config = dict(
    crop_scale_min=1,
    targets=['angle', 'scale', 'kind'],
    num_classes=[12, 5, 6],
    activation='silu',
    head_dim=16,
    fused_qkv=False,
    qk_norm=False,
    patch_size=[2, 2],
    widths=[96, 192, 384],
    loss='cross_entropy',
    residual_init='none',
    beta2=0.999,
    epochs=50.8,
    weight_decay=0.09,
)
Rows from expert 0 of block 9, named by matrix and row number. Rows with one number belong to one neuron. Each number is 128 + 24 x the weight over its row's rms, rounded and kept within 0 to 255. All counts start at 0. After the name is the row's rms in percent of the matrix's.
# up: expert up (model.blocks.9.mlp.up, 16x192x384), inputs 128-255
# down: expert down (model.blocks.9.mlp.down, 16x384x192, transposed), outputs 128-255
up.10 100 [108 127 139 197 153 103 148 128 143  98 119 120 149 126  78 156 107  98 146 142 154 115  87 129 121 111 135 137  83 120 145 147 137 145  97 148 131 134 136 149  77 120 162  74  84 162 147 137 103 143 147 120 128 149 103  98 148 128 117 129  93 119 174 118 129 135 164 109  97 139 125 107 111 144 115 142 140 129 161  87  95 143 124 151 115 121 122 144 105  89  84 128 104 129 150 105 125 145 100 165 122 159 123 107 123 100 166 125 120 136 142 141 152 141 132 103 139 112 154 144 106 136 148 128  92  91 129 115]
down.10 102 [169 155 110 111 147 159 101 115 111 120 122 114 111 145 124 112 165 107 128 127 112 134 125 135 153 100 108 170 182 134 115 140 129 112 154 113  64 106 162 142 142 108 145 129 108 124 118 153 146 112 120 176 141 134 137  76 118 140 114  93 142 147 133 113 140  98 137 130 162  74 124 102  89 121  78 101 116 132 114 134 159 125 133  88 112 173 151 134 133  70 135 131  82 123 132 155 162  78 161 133 197  99  65  92  71  90 119 126 103 122 156 162 106 149 114 135 158 157 116  93 136 144 112 109 117 154 139 104]
up.11 092 [ 98 128 147 158 128 121 146  99 129 122 163 122 143 125 121 170 112  83 146 161 152 126 140 142 120 120 124 128 106 128 115 155 137 146  96 124 101 145 138 174  95 128 133 118  85 164 141 133  92 150 123 134 113 119 107 127 137 139 116 101 108 113 140 134 137 120 171 134 129 131 155 103 127 151  92 163 140 126 123 138 117 144 121 109 133 125  81 120 139 112 116 186 165 143 158  95 125 129 102 136 160 141 124 107 128 120  84 141 146 124 162 145 127 131 134 110 132 116 144 133  91 165 152 120 114  95 135 103]
down.11 089 [159 158  94 130 126 123 112 105 140 127 126 119 113 181 116  90 199 104 140 142 125 130 141 165 151 119  86 134 154 152 139 141 109  90 176 134  85 117 181 118 177 123 144 142 129 123 105 116 145  90 148 131 136 132 133 114 102 155 110 118 152 130 137 130 159 101 134 106 135  68 138 105 104 135 118  96  86 160 116 121 143  76 129 136  98 147 150 125 127 109 103 115  75 122 138 114 138 152 124 131 151 123  80 111  91 104 161 122 117 107 110 140 131 119 129 118 133 162 110 115 152 169 105 110 155 119 120 162]
up.12 085 [122 106 151 180 125 112 133 135 127  91 126 162 143 108 118 147 118 123 118  88 161 115 103 139  94 166 154 129 101 185 110 109 134 134 126 114 157 137  96 144 105 116 123 150 153 129  97 125 119  75 119 165 119  96 130 137  87 111 129 125 108 102  97 124  94 158  96 158 117 158 129  93 134 133 129 113 141 170 147 119  93 138 163 155 134 143 157 122 109 110 132 134 142 124 131 138 148 137  77 112  95 101 149 136 164  73 110 151 143 131 133 146 145 141 134 115 160 143 119 106 150 160 125 122 123  99 142 127]
down.12 090 [106 125 121 116 112 132  75 143 128 145  92 126 102 159 113 121 165 103 144 107  97 129 127  63 139 113 125 138 160 109 129 120 140  93 159 156 109 114 145  93 155 143 155  98 154 124 162 135 156 140  72 111 152 145 118 124 122 138 119 156 127 169 136 121 136 142 160  98 136 112 119 138  63 123 113 141 121 146  84 126 178 129 124 105 122  97 153 123 146 143 134 109  61 126 106 147 121 122 142 124 151 131 107 124  87 149 132 128 108 142 129 169  96 149 116 125 115 148  99 120 167 139 134 118 159 129 111 113]
up.13 109 [106 125  85 147 168 113 142 138 118 137 151 119 120 141  87 156 101 147 116  94  94 124 139 116 120  99 120  95 109  93 132 168 107 118 123 126 116 131 159 120 114 119 136 110 146 135 174 135 140 146 123 114 103 133 114 110 143 141 113 144 108 145 144  99 133 131 179  89 127 150 130 156 111 160 115 159 134 169 131 100 116 140 129 158 118  30 162 151 135 144 113 151 140 165 143 122  86 162 100 140 137 177 133 108 122 154 167 143  96 117 119 136 140 141 115 148 112 129 140 119 122 142 154 134 116 113 113 107]
down.13 114 [132 146 107 157 131 167 115  82 107  68  96 100 125 156 150 103  93 134 123 117 110 108 123 117 122  75  99 165 173 105  78 101 137 132 141  92 113  84 140 152  88 162 136 142  87 134  89 147 161 141 133 173 127 162 150 139 104 100 100 127 112 132 161 145  90 106 133 150  95 151 155 129 132 138 124 107 107 145 147 103 136 130 122 130 126 136 190  99 115  95 149 113 126 124 136 144 183 117 119 153 174 174  73 101 148 112 139 169 127 128 144 171  93 142 127 134 116 147 116 114 138 108 148 116 149 150 156  94]
up.14 096 [162 137 137 131  88 123 121 116 172 132 178 117 114 142 105 170  96 150 150 153 146 163  96 124  95 128 130 104 139 129 139 108  93 165 129 122 160 181 124 119 131 109 142 136  90 159 113 101  79 142 158 132 109 118 134 126 172 134 134 139 141 111 131 123 156 137  84  86 130  99 154 146 132 110 114 109  70 132 150 109 102 105 181 148 161 139  80 134 105 110  80 131 141 115  97 103 116 153 154 147  90 152 124 124 139 133 125  83 129 168 114 124 128 128 125 170 123 152 182 151 134 158  68 104  96 156 116 123]
down.14 092 [ 88 131 167 140 123 155 126 138 127 113 111 127 171 177 159 133 154  97 148 110 152 131  87 102  98 120 159 120 162 131 118 133 135 156 127 109 120 126 127  98 112 122 113 125 112 160  97 107 139 132 148 125 173 138 109 105 144 140 119  81 157 129 130 130 117 163 119 127 122 125 109 133  93 166 113 120 142 120 185 152 156 157 118 118 126  92 127 137 142 122 112 110 111 122 108 172  89  93 130  96 142 158  97 135 122 104 126 148 153 140 115 103 108 156 146  79  86 163 136 137 134 135  96 141  96 157 178 130]
up.15 089 [196 164 140  84 121  79 124 124 137 103 108 127 120 144 106 137 119 140 140 163 148 143 144 123 113 150 128 116 135 161 114 128 130 171 144 142 167 171 135 125 119 131  88 143  84 151 179  86 134 162 175 136 129  81 152 126 135 133 142 126 154  94 192 114 117  88 103 105 115 102 124 109 146  95 117 122  77 116 117 112 122 104 112 142 108 142 126  85 111 144 138 116 128 156 121  98 108 168 139 141  97 168 108 132 132 163  97 108 103 209 115 129 100 127 124 189 108 105 162 161 111 151 109 114 105 161  94 113]
down.15 091 [ 87 127 139 160 126 162 125  89 136  99 148 104 155 135 162  93  95 111 101 139 151 151 128 122  89  85 157 124 110 136  83 117 109 120 130  86 103 106  92 122 177 159 123 124 149 165  84 156 136 128 131 126 123 145 123 135 113 140  84 131 105 163 113 134 105 127 113 142 102 129 135 135 149 131 155 126 131 133 149 168 124 118 111 175 162 170 141 109  95 115 111 127 153  91 148 146 123 104 114 125 117 119 143 110 170  96 123 131 140  81 112 121 126 162 161  80 123 161 164 115 130  83 125 141 129 132 163 122]
up.16 104 [119 138  95  85  89 148 125 128 149 136 137 113  70 134 131  87 185 163 127  96  92 111 150 151 128 123  88 114 138 103 156 124  77 132 138 137 107 135 149 130 190 138 131 140 130 114 130 125  95  81 151 139 134 121 128 152 122 140 119 124 154 112 119 118 143 134  92  92 156 106 115 199 131 136 142 112 118 172 128 117 102  76 133 156 121  53 103 144 165 177 164 112 133 131  92 102 117 128 148 144 102 124 134 143 120 127 159 143 108  79 125 109 140 131 118 114 115 188 147 157 138 112 128 109 138 161 103 148]
down.16 100 [142 123 128 150 144 157 115  97 151 151 152 135 133 160  98 107  80 161 123 121 130 134 113 151 124 118  95 134 104 130 128 123 119 162 114  96 111 158 134 157 112 138 110 174 100 143 111 132 110 153 146 124 133 128 130 148 123 160 121 128 157 122 108 135 120  76  99 147  98 101 104 126 154 158 128 145 113  77 143 127 135  91 131 162 139 139 108 127  79 102 131 100 152 132 188 124 147 137 147 142 166 109 123 122  97 153 150 107 125 125 108  98 109 124 140 149  51 178 148  69 114 130  67 117 118 114 134 158]
up.17 106 [143 117 124 132 103 142 143 102 120 158 175 130 115 129 147 117 103 113 148 119 128 121 151 186 110 141 128 117 130 151 128 169  76 155 115 105 146 168  63 163 154 161  96 196 130 111  86 146 151  91 141 160 134 119 122 105 103 141 120  98 176 146  96 133 129  71 118 161 115 132 119 114 142 128 125  95 120 148  99 171 148 158 109  88 134 139  72 121 148 125 135 139 125 125 148 121 126 138 130 146 115 126 129 127 137 121 151 129 116 106 124  82 137 126 164 133 103 118 125  81 107 135 125 142 142 156 116 147]
down.17 100 [139 107 117 133 122 134  99 141 158 127 109  99 104 110  87 137 130 148 105 145 120 117  73  78 120 174 148 115  94 148 118 105 150 126 149 133 136 111 127 123 163 130 128 126 129 164 198 114 105 121 130  96 125 112 112 104 154 123 182 128 127 146 103  95 128 140 131  83 114 102 156 125 126 108 148 132 121 163 112 105 115 118 142 125 122  94 125 107 129 159 155 141 110 125 144 121 139 139 116 137 113 147 137 160 126 115 135 115 108 167 120 154 130 171 145  94 145 133 137 169 150  84 121 156 152 124  96 103]
up.18 112 [ 79 133  98 134 137 160  96 139 155 115  91 107 146 119 130 114 104 133 138 122  99 157 117 129 101 124 102 140 124 166 129 150  59 125 148  92 107 124 122 119 139 163 119 142 131 135 109 129 124  81 195 156 109 138 139  69 115 147 122 147 121 119  98  78 130 130 137 127  92 120 158 175 107 146 125 116 111 149 134 149  80 113 162 121  79 102 156  88  93 165 164 101 127 117 127 167 116 153 124 109 126 126 142  81 145  97 160 101 146 159 152 115 117 117 158 170 118 171 138 127 139 101 133 109 153 131 131 105]
down.18 113 [146 161 124 121 137 125 183 122 171 137 118 141 140 101 119 130 143 140 116 134 120 111 111 142 146 115 145 109 141 163 137 127 127 165 102 142 126 149 155 126  78 117  97 134 119 157 173  91 125 133 165 103 142 132 106 143 138 142 128 151 147 122 125 121 134 138 151 139 139 109 163 114 133 101 104 130 126 134 113 144  89 136 118 164 102  99 127 141 139 146 133 169 107 133 149 152 124 108 143 145 134 172  88 145 148 135 150 118 118 163 136 145 157  73 155 112 114 126 195 171  85 117  98  84 127 141 131 124]
up.19 097 [121 125 139 174 153  94 127 129 132 105 133 112 126 143 111 106 139 100 144 113 158 124 134 132 133 105 112 161  90 124 115 193 147 132 111 156  96 133 140 169 113 148 121  89 109 141 144 125 120 135 135 124 118 124 111 153 123 145  88 129  79 109 134 112 119 165 144 124 135 131 144 124  89 129 118 155 147 152 104 106  99 145 140 169 119  82 145 152 141  87 107 154  98 155 173 110  82 167 102 151  99 122 134 105 131 123 104 133 130 116 121 136 123 128  87 101 133 119 141 153  98 136 153 131  98  86 111  96]
down.19 095 [127 143 101  98 109 142 104  96 116  96  94 114 115 168 141 103 121 148 139 115 114 154 137 109 135 104  67 156 183 119 132 118 129  97 155 109  85  98 152 156 184 124 145 127  93 136 122 169 164  68 160 153 154 141 134 124 120 154 117 118 110 130 146 138 148  97 109 116 122  75 132 104 135 161 132 117  81  90 104 115 139 113 123 107 108 106 143 126 105 148  96  98 122 107 125 140 150 128 132 153 132 102  82 115  78 122 157 120 118 123 172 162  82 107 114 122 153 168 109 139 164 139 154  80 125 119 151 116]
up.20 110 [166 116 108 121 123 121 121 106 110 151 147 152 101 171 119 116 134 109 114 127 106 109 107 183 115 124 105 103 139 138 154 151  83 160  87 103 157 144 105 155 110 131 111 134  93 129  87 162 129 158 155 121 173 135  99 157  99 117 160  71 186 105 110 138 172 127 118 126 105 119 126 154 161 147 128 121 105 154  90 161 146 129 125 130 118 110  94 142 152 161 139 138 134 120 138  99 141 142 130 146 126 136  98 129 130 136 197 130  72 116 119  96 117 120 168 135 121 123 129 119 107 154 124 121 131 169 112 154]
down.20 103 [106 121 131 146 124 133 104 156 156 104  90  87 134 134 105 135 118 117 121 102 153 106  96  94 104 135 127 143 114 145 110  95 119 113 148 124 161 141 126 117 114 143 136 165 127 167 182 123  79 150 109 106 151 104  91 173 133 130 116 144 146 152 103 118  68 124 115 130 148 117 135 129 137 112 157 162 120 186 106 143 138 112 160 114 137 112 158 120 142 148 144 134 134 166 133 152 154 137  81  83 135 163 150 129 138 112 111 112 120 133 129 164 105 175 171 100 125 154 120 128 134 126 131 113 151  97 144  89]
up.21 081 [ 70 116  84 132 161 177 103 122 134 130 113 124 133 122 155 110 173  99 135  93 112 173 174 115  62 125  97 123 140 130 126 144 103 163 134 115 124 110 125  80 115 166 123 132 163  98  94 146 147 116 173 148 150 167 152 106 107 139 110 107  96 143 151 128 121 145 116 176  74 136 143 137 143 158 127 148 126 137 154 164 122  96 141  70 165  89 156 130 139 157 138 118 127 144 148 175 127 100 115 125 133 171 112 131 146 141 153 130 164 103  85  99 121 107 139 148  34 194  83 118 137  91 115  76 175 155 178 135]
down.21 077 [156 121 145 110 163  98 127 127 138  75 119  98 138 120 107  98 144  96 146 155 145 145 130 153 173 168 153 132 160  99 143 116 168 104 126 164 107 111 156 126 157 129 134 133 133 131 137 130 158 169 104 146 129 121  94  68 130 123 154 173 128 135 138 128 155 122 158 107 184 115 125 114  75  99  99  95 154 111 140 133 117 136 147 112 138 126 104 110 128 156 103 107  49 134  91  77 150 140 110 116 137 166  80 119 149  99 123  94 135 176 125 180 125 148 102 103 134 133 124 162 120 124 108 145 141 145 114 125]
up.22 106 [111 146  85  91 133 147 133 131 118 125 168 130  97 104 152 121 139 148 122 133  74 170 189 143 141  96 115 142 117  86 165 168  99 106 114  81 123  99 145 152 143 131 120 125 126 114 107 105 204 140 131 123 144 181 164 114 115 120 149 115 116 117 155 133 127 158 125 116 122 108 128 166 137 126 132  85 119 102 134 141 105 114 154  94 170 119 126 112 176 159 155 178 103 131 127 138  98 101 197 160 119 131 120 140 138 134 193 123  98  96  94 109 121  93 104 164 128 133 132 115 141  73 136  93 121 201 133 131]
down.22 109 [145 165 146 159 129 105 137 113 152 113 141 108 109  97 128 103 115 149 103 137 151 149 174 117 106 218 166 116 106 106 104 144 119 128 105 127 157 130 143 164 140 130 140 151 108 131 165 101  72 159 134 108  73  50 117 136 150 144 134 114 138 119 127 157 150 138 112 129 117 110 131 103 132 113 157 141 150  93 122  86  80 112 139 158 118 168 100 108 100 154 109 127 147 141 162  94 129 129 119 122 121 112 148 156 172 131  65 110 160 129 126 161 158  97 132 110 114 127 158 185 108 119 118 143 159  83  77 151]